A small multi-label image tagger, trained from scratch: 7.3 epochs.
Rows from block 8 of a small multi-label image tagger, named by matrix and row number. Rows with one number belong to one neuron. Each number is 500 + 25 x the weight over its row's rms, rounded and kept within 0 to 999. All counts start at 0. Numbers have three digits each.
Before each neuron's rows are labels from the 100 images, of 14976, where the neuron reaches its largest size: "responds to" is what is common among them. Only what is clearly more common there than usual is listed. The data: fractals drawn by 1,000 iterated function systems, in grey.
# gate: MLP gate (model.blocks.8.mlp.gate.weight, 384x192), inputs 96-191
# fc1: MLP up (model.blocks.8.mlp.fc1.weight, 384x192), inputs 96-191
# fc2: MLP down (model.blocks.8.mlp.fc2.weight, 192x384, transposed), outputs 96-191

responds to: sparse; dark on light; two maps
gate.325:477493517472467418558509538522486524466550480475531489492507508494485533481520513451510504493500476520504479457549557481521492463496515507550504516527497480540488476495522516519489523493506490527505492424468461487466454508485461461546492486509485503487522508512520517462503481508523496533
fc1.325:460492498484466445526515511512489533491515487446534514492481543471480522485518536455505526485472499512500450473526564495543496480502538502536488535503478458509491511506503527528480504527517455512497507470451509493481481489520512464519496478507490486484561547533529513490515494499509475515
fc2.325:509476505523485525521514452531482533502442518494515502470478536551477466473437509497496517483507498470500473491538522460510538489494470560535477505527514492535474494501491471497504516531482468486488470506485535516463492483494509511445512527508521498507476478460488530494489485493524469480

responds to: dense
gate.345:530514524456484578475499481514461497522468510476533482535516465517497486511466511512492479538478488507527525518532517476508460485483462497491516473488509472498513482513503508512534429466538521534492501525505462489488500531479468485517499474510522519512495506461516464474480491503454514504
fc1.345:453513499533479493554480457489485486479460464540503490509469525484498443481532516476502479477508505483519497505472515543485500487528552491501446521504521485550537501554516478460480503473495465500510522503474491528490556505513546535497523519505489535484509471522489491503475487501509516518
fc2.345:503491538533473527466476561497502517489500509547521476505506534497512483523490473502547491462513506464507554485494524510523454472531479438511501512501502512540460507489491499497519461502496522493514481513509443467488513540510474463466435551484511476469507489534517494514516498533487491535

responds to: sparse
gate.59:487488518480464472520508518494514509536473470490450533481505509523498480468485507478535480512546493528481430508493517463513480503554481466528500484545478472477541489476481485481509507530490493513503524476486512488520530484489474496504515523559511520491501518511519546493471497508494477456
fc1.59:500500473492530511490472452545496511501479495497501444482494546486512458497490495513494477499539486493513489502514522480510542564564483484453547523482506469554479509513511504454482520523512543485507483535504498480520535522495469546513532468448532478510504499518469501491523513470536476495
fc2.59:532487512469500514514503574505469493508530496485490490530484467500504550502496510508437462488492451465491482503499476479528474510529506494491498479524495495524449525487515470500489516529508487536554480513483440466485476499471461462505481482526504516505483495508467486513533483463536476532

responds to: dense
gate.96:473521521529468466535516522501502521467443494505518484509532531479542490470536477489513501481504480474468503502531506494521525510511538464506485457495504518496482489510507528539476519494492444492523480505490512512480430478493518507529544482486505467508540481437474500510506497480503518469
fc1.96:503494460503511457498459506504474544509519477483503516481463518474478528515500563504491476471476508515519481481532519496498511514469451491506512525505550473513485501550501483512519501472532468466500415523489531437506544520462438553524501487469471509495493503504521528477506499503505520506
fc2.96:449496491492525498525465497475530473493481518513503497470559492486464471458517486511502489509480505524499524481405498513484522466509526472526459520505498508475502484540502495508499512466478516487578494508484511504495456526504529552490528472520516531487515506467508486468514493491516516483

responds to: dense
gate.119:515496543485511520521529493547537515486495441554478543494502493469489496511510451534469501488482523494462494528550484522495534543468470553520454489493497488542483504527506523509477511492477468488497549525447471496503514523493468518500507474523469515468505537495491520471512466518485502540
fc1.119:498510458483467504526472517492485474476515505484499445493505511485487510514503472505498492452539497501487489457494494464516478476502526507520536522484554516469491456487510500502492475486524526484540473489518514523493485463535487492496474543474505484480441474524505452527484505508512520466
fc2.119:492519515485527513530493457488449492487496465555515486521486524460451490504536502459450512478505493519472491452514483489525459484499473532500520518481557509512467538544495529508479442517495498505496497462495485511503549499513510503495468483481509469466501462490501475533499490558466515462

responds to: dense
gate.253:504489514551453550498499516520487440532424470464530499499480504534495474488494513503523503478544505511487497492524475502506452493495516516492476527550512512496504468471505505457494502508484561497480463506488483477475502527515522483503523522493499469460503489465502488488471524492523482516
fc1.253:508484506507483541487495489538455460516482480495491468519452500559491491518509528511500497491559483503476494506528504481472483490520505509525478538544507485472508475483523478462441498510501515488490444494504491462468527488500501519519521549476543486482510499468475476487487508489510474528
fc2.253:489527511453482454497471541474480530482499442551495514482514456471488518510511501496498503519547553487508507485487490486542551511556516549480498473462527443515518483510523500506537490546456525480512495507511483505480494507490536456502474499523506518512499495514486534505507501481490538488

responds to: sparse; two maps
gate.105:478468512504494504466490513506503500508515481502522533529517474507500519460503479493500495501533492500495514534537468477519462483507462505517458527501508452530509445467464475469491526507507515493482523467501518469519508476499540501497469529501459485551540538490525492480486469489520542539
fc1.105:534510526505474523499511485512479494474517469510455466492484519469509549505459478471531517505525527535470497464503500478501536511522466502499506501474496494496487562499506497482453492512430502509514533508486478478445466476538486539537495478548459480473498474538503533493548496520519495498
fc2.105:536538489517496485489573495480478478471502479489483498466521524483481495508486502565507513465487476499496518501547469504526527494510481480509512510485512500521487476480514474513503474464487501542483531510501510482512539504494497478496471521499527487496467504493495486489489519510501499462

responds to: dense
gate.152:501480501488456511506525487506499500527423507469541531511496503435449501513480525508476477485513524524506512528525464515469510488503551501491488537515487504497499550477502505560531471511492503517530482525487495499476520490493515491518484457506491482494443512487533464474474491536489497467
fc1.152:500478512465491537505486468474542493518505518490511526462511519491449482494451489462509515504509495501509498479502488516476482480483496548502498474476497531468527525480511518558505497515480513537518492515495457523516485496509485493537465484515449531495428506452522468508516479484457496455
fc2.152:485501507531489469485513513542479489496484467500487518494488455522550510497539489558500522533475485466518501487506521530512470475501487537534492496500538516524472530522441521522508521464550482442490500489506541535456507499515521523514457523511507470493487495451482509501535513487552497508

responds to: dense
gate.331:500521475500506461507501548525493502499510529491500481471466517505517525482468475542478512459464544513514481496486522577509498509525502479505502521498497472525524489480461531464519510511532468481513527530468484499478504532508506519490491520544514554518478508459539492494486530505505501521
fc1.331:500480527535458539508501467467481516536482534498510536515508493503496510530526527449512476512529454494498519478518466463470517466476498524512489484501515471503470472489509481531506497460494525505530475507542532470514524456494496516495500514479480477502560498531485471503498477482542509472
fc2.331:495489516505525495503509492516503502505492507518503488536496511491441520493468487494540534504467455486450518507507475548504498462467542483533495494482484521505488523485490502503523520506522449474437470505520543537465477503505526542499461519498480496480528501450465483496466488477464495564

responds to: sparse; two maps
gate.82:486504469517465489546478534502459526502470504494483531463492497496446465494513486499491515492499500475499515518500509484491488497504530499532508489511528479516506540463515511494512498490562484495499538540469508478492525503504476483484503470526448514550511479546464495496486469497548495492
fc1.82:490512439513475533515491519534518487528497487516524511555493450503522506492481501496482500499460534453481503499450484490464510533533518460468513493527521476509519472470522506477490492444559510449506498551510519485511490515513482491518471499536492510547521502509516505503524482500464499478
fc2.82:527492489543492445475510553527531513516537502516506504466531474510534535500521491481492472495534452518504479523548449489473528491486565549526485536485519502473515493509480511502513480448449509476486465482497484478454513488496514491493484530507523487453488485540512500475463482507471477500

responds to: sparse
gate.149:520455497492477515511497510526507541496500492533467522498507516470508507484551502508484489473476492502444485443542476522488535498557469531496496470524542512508541522505487501491487522464502500465523495514480524486556482468491513532510526532515482520487515478514510490459495531517499474505
fc1.149:472525516481524507485545463488522472494467508497485462464493486503494506521471490518557508529509509494529468503438476505502490501462503502490501497503463557467488500509508520523487491512504480522511506458510511510476484514535474496489463485482501475497450504479479485550498488495492510500
fc2.149:488558517557501500512482464505498469537498489471515471481457487519519530485478503491447490521512519515498469505559499492530520530503499518492434542502481531557479478534519489478501478467516488513499497491507518514476511487522443500521478508485465458502561516470481493558450527466478490478

responds to: sparse; dark on light; two maps
gate.281:511502510507466523534494490435487466503481479478508425462496501479460460529489496510478499478538479524566504492555533484490479505524524511538511429501486546526489496488544502490500513543510526495498508475482551531494468477543548490501491491480485494499491514485511499500498503503492511514
fc1.281:550510517534504531503523547498520486489491517523493466517502489493534545479535475526473503500500482542413485472476489492482572509538467464457488532491451498504501478467500487496510511533514457509510524538539443491527511517488481499477519486509507553531473507546514497517487471505497494488
fc2.281:452498492485474522523477500495493480525464489501514521491504506468489493520507476534471517505504510523495475518512544488528517508518485467481539568497479513555535532489481547514463491504503518493462441507497519484503538518499481510491470507527535488524470490504536514520540510477459554550

responds to: dense
gate.194:555470485508453496492445491439513479508457484488540486477475501498481548497499484503488449518535493494563525509521481483458553495501520483501508519520497467492507526518487492515523532478483477482533499475477470516483489461493509477521497510528498494559521436527505504485511570530499526527
fc1.194:487515489520469475462535501547514474454485540487499490545525506496538497497511487490488535513494471509464488473505517510549474459529434534519489479497553499485478473508491489492516493512502512549479485469524487529480525529524512503496479528487490491473503530480490469490438474489489540497
fc2.194:482502527487465492473472491522468513461517514490498501435512473498482471478460487513503545461460478493480496514503499464459487500496553511525489488539482550517515520521553564500476516509523524462507513536469517477521495537511499523495450534484524507480491481518498537495512516512514522508

responds to: dense
gate.295:498490498514472486483495482533481489523527473458487473526531470500498514505491514480481462536502517478509543508527502467531491496536510492521540523483495415504517509495545454468507504478553489484503460556470514480463526517498490509478494488489482516501529533472467543465483486518515506510
fc1.295:506515525470492471534464513503464497472545497529493545500513498498474498473531517486500479517517520475472525535502528508500512490529435516484499493486532498492470459529502512462530500513446483517483538519484521510515510520496529524506501456522520505531501502526486516491479511488501498503
fc2.295:488489507525498491451492499530499511496516476542509469517483503470494476526529495462491546471521466504515483515503488505481506474519496464494505498524505497477472510509527502491563465478509480483536515486478499528498503506489504519467516474494511525523474483498480538443496464547501483534

responds to: sparse; two maps; dark on light
gate.324:503490504490515502496493497480493452436498512518504504464458542502521473490475495517552489484534491509509522517538446521504493462460490550497521454505512512525494481488524512519525511549527517585513459492502450535510560518525484473495531464442480501525472493538514511511489477506497497491
fc1.324:517492497495504549521541482496539499531468518472477499493492463534504471492506489516516513507484493519497540506507475522516521513504480443495525497465499503454545532464498489486512475483476523505516536497520523532480494519523549492544523501489520516550544547534514465481484505496485485521
fc2.324:498479496511507498533509527517477542506490505521485545523490506437503501518505494447518515546503499461496474501484514474519512492464494520526531514546492500528514504474484510493537542479479458531500460501521459499447504455535477469457519534481505508480493508552554495497471486531455502519

responds to: sparse; two maps
gate.6:464519501576517478495480521511464479507488549479502496484529500491487509539531525496432542497491486497494541493508486489503489530525486498525458468492472481495486513482456527537539512476521504490488492492507500500488543486535499478511538497544519529521508488463476506490490545521504534519
fc1.6:509493476540489465453480514454435463476507527512530489534468498496471527489503515551449522486464481535509495486503537494494505542540516480474493498512483457511495497466502514492511523487524520481497476453511480508536467541522490492480538482552510511495529505470531495526520498503452520526
fc2.6:466479514500530499483465513531451520481518514485525485487502570450448479480526521479511513528510508483507517509498483544508516482477551476526473525476529548502473513499481503504483520487482476500475478546532461470474529524469523550531504498541521470435507482512516519484495478483461482538

responds to: sparse; dark on light; two maps
gate.22:510471535499490505464526539490489510535512475468543485490448510517551479474515466476496550505486523489498523497535488475509494527516520496461478498502499537484513456480512487496503522521516516517471516556491497541506496464482473523512525447502472517520495486508516481503503502485536473450
fc1.22:471482482528495554515483460466540514526504497540488517522507450511507549502547536493506468491524456512519506511515481550516517458492512493522506547535507509492544499481513453466518493509490484466512435473512519508508499478473525492471474548519509467474494460463519516479475516499511514533
fc2.22:482512482476501475504469507422492529545467485499470507459516471544542532498486496520498471535515522487517502502448531525497487523541521476499496483504512519489526508457514483498508509493523499462559490461518462492480525559482516493477510433503515472523534463480535476467546525501508531511

responds to: dense
gate.258:526501444481478505499502468462458477514521497525486469503556475467518475523502511478537486486521547487494485497516496510481458502494501453523484479525503492503528507506444499507525506524513482534514483510494495490444504499481500542533510475467482478457502506526541476481496494498521467471
fc1.258:510537503536516472519462467502476542493496531543469511472544487496522499522559537478481504485513508521519509521502507517484488498522514436516486479537521453477539532527448478498503535531521494487520511539551501448505465485473508516527518473491504494452487523504457487472512483486500480463
fc2.258:507524465528481490527466506516533510494471458548486493503513547486514501458506486491524483479477481505491475517510526504520511476506485481523499487503469439514537486504530479521505505485485491526532513578536498497490466465491529481502514545510549473554476521471516486503520530527528496500

responds to: sparse; two maps
gate.272:497491506474495507476488481550496509440508508531464499470519509496497468546507465556510495537501457529511578493519565477516525503511513480491450525478483487492522515477496453488529503561497478452515507526489492504539512446507485503514519505476521498493522508464532516445507516515497529525
fc1.272:508467514493484497535493549476508490542521485499517498523553522502477515461495491501475504486521500483477465526527445497466481508525466541491551486501458493499554504499492523486523505445479521533475500478482457475474531503487501528478482500527471504452469499511489488515492515485516466473
fc2.272:520487471473509528474488479555519495496502485444534514535493436495529456530485490500505486506543540520457483487479524523518518533529546509489511503463445509499519500511529500505563490465473489502515474477474477539528530488499514528491516532449505492529538542429484498458522474534522500516

responds to: sparse
gate.219:528518520468461469495478518543496517497541482522501518500520516455530521503535483510474502464502491503490522497520472524466533490561504515507474506552506481526544491490497463495496520497498484497523492501477484452557487489461479525474557494494487531492534493492497483452515529492474490503
fc1.219:481534534479557531483487518476507502510475496514504519504490521533489483475496482457557499489523486480488490511472510505478496511471524494509493502539436534462488505480505521489487513501484531547515489506489537520485469504529512516495471459446508463486497494467453514550499467475499522518
fc2.219:519572500510518546507461494508481490533465474473531536490465478539473509500465467489443484567520481511495462476588519474534484536487495523520491551480491522515475479522510501500503483444500477491510520480540509526486512480523481494533474490488498453492522493508510490535468513497493477527

responds to: dense
gate.180:477501495490477489463482513508482514454502497494506482531537488549461512483476508508499528528524488499493542497522515481511523531516531510539496518531468526501474511479497483474513499496516522505532477493434487531506456487503472500516484497526526486493515455468523489490512491497511492533
fc1.180:515497514506530482470496473493495504501541522518484485451473553483506535493494462443540460518492498481522451503468461503457492513507480511487502532474525515530540497497525502511497485478494541473497511494489521479453521473527510417487516512490525513528458505486527518482436491496515491491
fc2.180:464526499475504518526523483543511455521517534502478504481454509483535488476490488511497519467525511507500527480515482526522483486431432481491512510516487491509525499489439484464491506504497540520500584504530497482469480500514487512499501473485500465517506514492489538516512498558526454512

responds to: sparse; two maps
gate.3:509531484492560484487564471531503544513477521486489496493488501486496480499474485463501477478505495500541482495548459518536512471491531511497477500489500521540448479522524487465491513472485458546541491512471439500475474488501524533508487454504485497518531495530520472514487467493482462434
fc1.3:501489468512500480500462510468482472512465509530506484483519503523522534488476489533502527484482517527462463505485466488499477544526457510522523504524458533518525515490488500533506485529445501482502497531466512511527516480544487463531497577510505474493467439476480485521494499524540500491
fc2.3:519488517463530504504503484481508513503467519479492488495517519526511508498515520506489476482534502515514564478477489504532510463492501522508496443508481502500463541505461545442432500530533480502539516524533488486483526509571483507494486479480446493474498500492447525497500527463501503484

responds to: dense
gate.316:540484500509553512477501558476506512507448519522529514513549496501511491473502534489489509500500512533490514525535544500545509481494474529497518551492496471500538496489543468486515556507556516498534492514536496450446477505511487480476513493511493486500449508456493501481433514483458500484
fc1.316:548510432527531511480508523471534526506529447508507564490498481491473516466478477453506528507529502502543457509535531509484447492498491499491488503531495502503513490524469483463547542483537478495489510497483499485507470540505427512524494480515486501477511490490498432474510478496499469546
fc2.316:491464539486514502478463503508473461494517493510510489460472493488491509491475528556445508509480480542508531519447492488465531474545531532516515511495496480487506531525488454458476468523488501478495511493503517513479510512540493542503505487494504475556551502472511525502520524475495481490

responds to: dense
gate.319:513493484495521495511558540502477507512490489533514543544522533480489529542481523501458500531474479500498472488520537516514493535534539510487490460509500514529511495503538528481532545486494496540473501499523473508483440493508519521470492498515532463456521499533511511523461494539479507489
fc1.319:517484496452510515468535537511485487468502519550499510463546501469485552538477523459530526508504500513485490522515475487516488507523527492464493481470528523494532487499541486513494561515498544526517549548497496557473446481479506487493497495532524480460494466513531504515486491504470497504
fc2.319:467517458496498479480477512484470512469487530529497525482490491490465482497509485460450489505514490528505503491551491506474509508481504504526545511555481482490480542485506466456468459499541484467500476498515549455453529502511473505495525503497497497549478526485513487529465459504496530523

responds to: dense
gate.125:506504455525553492506529492471509430494517515481504541478487452498536519456496500463471531522516523532519533508514506487495510514495484475480444485470534452499503498494537529498509518539532481460492549505499499510491534526512514519481482469512530492474497496509494476490444517529501502501
fc1.125:486518519505473484449483522548514554504510516501515473508518515534493492520499514528504465497465485474553484542490493485516496448510531490502523518512490505450512479521493466500490502476474492505469491468483510494542457526528473511456496498458521514545483497460514512491516471477503549494
fc2.125:451512504556490484487479533498513543490519482488505471503485516494507533505476509498480450487494499482515523497521487550502518506542467492524439495511516497510469457540513525468496510513499538474471496484499479519508515514518481502510450547505526510483522527501529535526495503480519502426

responds to: sparse
gate.127:506541487518545459510486478486505556508552514505473478489557509482481479448507469472504486544443497464530517480540505506520502485483492544556527479500541491505457509516524546477478492478495485474455544524509535513527482494526469464456506502548502503483502481432508488541508490515495479478
fc1.127:484531530477524456506500528466548539514546521513458479481548452496444482490508502480468464513436505484519527487501539496530496488485501536524544506517490508485470501482527534490499439509504487462505524521525505496513476498498470498502512503491523505491507496447521528528480490502472459453
fc2.127:463482496473517504500525512496514506498529515488476518502508488548489500529484515528469492505497530506497504527550515490481508485519484523500475460472539499548498480477478501516515525503525506509480466520529490464549508483483519553474507513506509532506489508511477499504482513492479479548

responds to: dense
gate.362:485517501538498407496475529491482527552520477479516450520531477513518510473515451500469510476474507518502494537509493542487538520540482494485505494485527459515498489478486499529550510525465561505496484496509484505485507526471486454494507502466541503490452514542457507522437527486496519526
fc1.362:540506534496474466502495498490535509511470487484479463527496512532474443492521478473494529480488489512502492516519517516466476474496542514504499541491515518493506504495511462483482478538517534515486483516460497516511534568444525483508507496458456510532503543518488545545532563483468502522
fc2.362:473516544506481498492505502472470507549517528519480460514492466478519532523542553520488478469473517518514493504487471513510447531444468518517525464542514478481498519491469504521564510503497539459500480487456497489551508541497516511535511499527488500488550493469470520545526514483485457481

responds to: sparse
gate.204:528510548492482511472520545504496497487534473544523507486504541511483474523485505516475534498503502469508447534497498514484502522517508497526462529480493505501512472476479491526563481509500468515477542478470454512522477521473464489501538453500476502495502497486512506513523519505501513513
fc1.204:458511484510482478541467475499490488515467486507512547522508463500500500491456535485529440510504505493481447464501436499480518460504526534474502518532483497495506515510491491441475507486476512506486513459529530491512528466534500502513471540462525515510503496492478508487508485488482503493
fc2.204:484500475482516451516501511509543467522455465482529533458510460478494486517472491552494511491520489477518496486518507538502449465514517581517473515531476448511528489487471477500473526506494504519491526499559522543469497494472494475525482501460547483477487496502483483503522515495463503519

responds to: dense
gate.66:534465477539462488522499523506508479522491481502497483523498444459486491513498527489544541520473604523498530489513504476525484517525543472475512504500493450533478485509508474550556488453560507502499464524505505497504511511471534494502492476486495523519499482546516473507520547536471495528
fc1.66:500471444496502521464489486539464457467543552494490491518488509524529534511501493503540526507543520494485497509526471494501474551477476502529517506479478499478488476500486500483542508506484525527502443482525470508480474499473519476484508514522492511507486490452468510510509472501470498516
fc2.66:512515484453525507444495501492507492483537516503490493459490509558498507454506505480516500504508444501546462519499521523514509499505482522490485520491501476502524518516491496490496458501494525506484561493515539448488514522531525510512511543528473511494483497513493470473490536495483478522

responds to: dense
gate.248:533487482505493522495491501537516476493482460493501527465520469542506507533498509506492524523479533514488524528512470513480518562491479504500482475452471481511495514509462508453477492487539524539495522505483502516499497530517455523501522520495525517519441539516515506494467559487485466516
fc1.248:517444512507513491512519473503478504524502544517469476481491531475469495514502489470508505515503449485510483447520556456497474479494523494510517501545516513490478530520541507444527475488476498483461479481505471508486522490495510478504481505501482467491541518473472482473527479503505529462
fc2.248:490490522510529458482506539508506469474496519458511494498547447519453459515528509500512539510499448451492483480561530494518482506453481471527522491504502518517484492484523521485518506517544488450466516473516515470506543528519487547531517547523492469499487495504540452508505491516465499470

responds to: dense
gate.67:521499489479508511507479499511496457524489492465537485527497420508523486495522500461538471475518514475534497507514497470491509526516497490470460498517505541497521507486539448497431543512536514535469500512521503509499502529469482442545496469531513494494508523493479532518483496501541500493
fc1.67:450530537493543438494491547518489541500514514518471450545499532507526521479485512465436466487494505500479513474486473541493507518514496469489515506520470497487480516505539490522439537493494532479446516466516510524520477503483507495499484505499513468550526500482486492483504531478538493458
fc2.67:514481489546493497505557494509549446491501499534469501491486508494496461556502498500486515521527518528494477477455495515527482462513462472495477463525458475502452484530513484521528489458521473492537489507481445494501548524491494553496499530482494521491466500487455467501485450550485493521

responds to: dense
gate.371:484478559516464533512491507522477542530469444481487456509524527506520503504503538520540501505504462495508504481503515498504496523498495472429473499514535515476501494498446513513486503496496500427493479473490510470491498542517511484540506494525468500471540514496504497469520498460484525513
fc1.371:473512492490477559535503459522496550467512504496493443502556509514496465501506507457486507493495517518525526516503498513491511541504511498438488538514509513505515545517476500465475495534508516441504465465458457450486512547497531517546484498492462469428502488499512480494500522471502500479
fc2.371:510473525499520509489520496480469485467513527467482497471488506484471490477528498529506529531493505503514489487482492485520466552512502563515507509482482477558519487500473505501532518481463540453508490524462475511443504520476484481475472469486522475505496465554482488500489515539505508509

responds to: sparse
gate.188:546521491522517489513453496504467498516495511531509478488520562477553493459482478525466483513531495494504476475530510459522483515507503530451508495495447484508490494546499500473482469458516495517454530484546514437500436482494522505533497469460467504486526508509542460476491510524468469509
fc1.188:553496484536524504520526504516494503492497543508522460522543519477498510449488473522473462517542545525485512464503483461548531504482471510498480521544500480474518500541513493498474511507520510515511500479547522435535451518483495492488538508488458505487557491497538482548493471469457490500
fc2.188:473540491511462529482555489458488515486475499526510488531497558527513492527498508539505490456468514540516483506478496468504512519490536489459461470499492514524508509464518518522511535464519497506530442492478510508495499491466448461447515493498468473480488510525533485517518551488479497479

responds to: dense
gate.165:485507493513520532494498499511491474499514524533545546480473509503449468533502518540491522501467503537509515514537502481486465541475525509493493477515508473562523511435488497458541498472505467481526480494503448528501517496478505495502470511553494515489452473474476464494516495496504477505
fc1.165:515486501515494503520504544510522501471495479529464503493549460473557537466486486502497484478471520467489471504533513514468485458519504513531449512526516528501485473512491470487505526525498533463482500489459508516485490490471495529494508490457477506470564513506484525506509542508469524501
fc2.165:520548505520459470490469466445492503465523487500524543514490509484504481555518526499502543504488483507532475525466519511513483470481526514487484484501476514525505490517537476491518532479460513521552574486513453494547509477517523503485525464515526489512485509513499497464499503520493505510

responds to: dense
gate.192:482486516467496465498490526512500511526486534539542538535513494499502557528508499524459491509474461513523481506513485564476437482506441468539474481519518494489485507484489491482525515429496518532523484469503530482505530527483514524497500544493502548518510516497539477506474488489493498483
fc1.192:460527508514521520514510534541485539491463531529499489481542519486531520515514504571453489496512493512497491482486470513462510511515518475523484505501532517487511515471493538493471519474492477499470474469535440516482532512532513511474468507489515518492490453536511545533484492489570522498
fc2.192:499519487492505508503502523538511498497485498488469519520490482507516484491471485523491466514486491520464486527499502493493491487490518482547504542488451527581510525533489498473503517511504472495530487485500500494526494475494515538501543432491495509490471491447516485541503498490526566473

responds to: dense
gate.284:458516526502444473505492491516489468503487458491547510516500485488507487518482498509518457469501545504481474488513477537469516520522532467531484470482476487537520489528523513515533513482507487486532506532478532486504542534465538506507485472519521497479500506432536514470484490489512490490
fc1.284:478491443523539528489508527502488433522486546527487520482492500520517479513515497492519456472487534496469504524516534469510466448501543474517498542500507531466491478505500526472483491486505495522511500527464453527507510511554493471516492492486508507469442497493531513492500484521510499469
fc2.284:487512528523512531470477487496551551499502495513491499483517555542515512457546521484508517496486507463490482457554498546474493473507525574547509522587500521509481494502490543501527483477495486497496507477479522503494477512515472505466479476530512483483511452526479513463539501478481495495

responds to: dense
gate.110:510468470493487487581514529501540485493474503498547556456557517499487507473483486536528488484478524533484451510487482515523497482494535455526482483504540523533521487454523498496526499539494497514469485515494477492497495470482496458433489522529490497448456488492515493525510506469468520484
fc1.110:498528499543506500464528544528507495512510497500478435494495546482509527524529505515541497505552485508494437509514493453482502511505456488498480519472479472467501498525483466448482512520501497474530504470538482486497504528492487513490485465480508424527505493479509506541521505516480485497
fc2.110:537479462474499478461493506461523507515501567500483525496483529497466490462498510490540522533531498500478486479473493495496458485482515481492499486486465423507522477523520504499506477498516488484495494526536492501459480478527508512522521481520514478484498529529461466508477482473456476512

responds to: sparse; dark on light
gate.338:535530524502521506466485479512477486514496496516504483470516446536504544519507585527494515532491508480527463489524536465457488505486512486493507530509476494463499482476503507501515448467463499494524474508485447541517513437502503510530497504501506511465471498476474518537493548466520477514
fc1.338:469507441518483508509536511509540465470445472446488487476500509492491491478467444503496475504519483483527483493452472536500516526488459491493531459538540561539518470522482520468482538463518466492471498511519545470468492508502497492507497482530496489510479506514500488482494436513465473474
fc2.338:465505492478479496525518468531512498528470485475499487511480485496500478469483487523497487486548520499498511493499478487501533501486516501476512509517530536480456434513491505491442473467514472523477504503494494541504543457514471513540460521503461514492478498481504482546500500500452499438

responds to: dense
gate.310:536489521486492504531478496507489492507498446489507479508526481499508487510538514498493522495522518423546514497537457511502514561473468518486504521502498461464496526495488482487507531503474465537530505526524498506516558526485499535505491497504506501502507467507456477474503512529518503500
fc1.310:499482549460466492515508542511491512515515470494536504518494457510522504492506517500485512465462526506479500482515498507488514475485525503474506502536471475505509484525554502485500485497470515483449507470542507497494508476526537486515518523489505528489592502521511500511515515503498517486
fc2.310:511488488479481463502503531478537514508528492463525486451500492491468513468496548470527513515435534459455500518492498488540500523509553539540485495489495524495489482505501497513483497499455493494461515510544531461521485487481526476478473494548526540508493498534495525503493500513488519475

responds to: sparse
gate.88:505512496490506520526520528538440493450504557474439498535473509469448485558506488505487522499507479561472514472510530497499489480459507528481520449457521518513476518510478493494542501491535498559493478440482494450497496499554471472510485496523481503510491470510484469508506490518535489510
fc1.88:509489510453500487504515522560453526482511514484498535536493461495488466489535496490523541460512486519468486470525522505468481473479494502475493503464530507502479519476517507483495524519531499530521500485495456464496480525522488524515540489526499460489515500497521412511476503521480491483
fc2.88:496504506460524523538465525507474554525494566488488517488546495531515469482534498432506566522504529482473513488489525522521467480507497514517503458516542470448456483532540521481501536480474476478463483506456479463529474527522520503513507485500478499493495460492535481431470491518484484521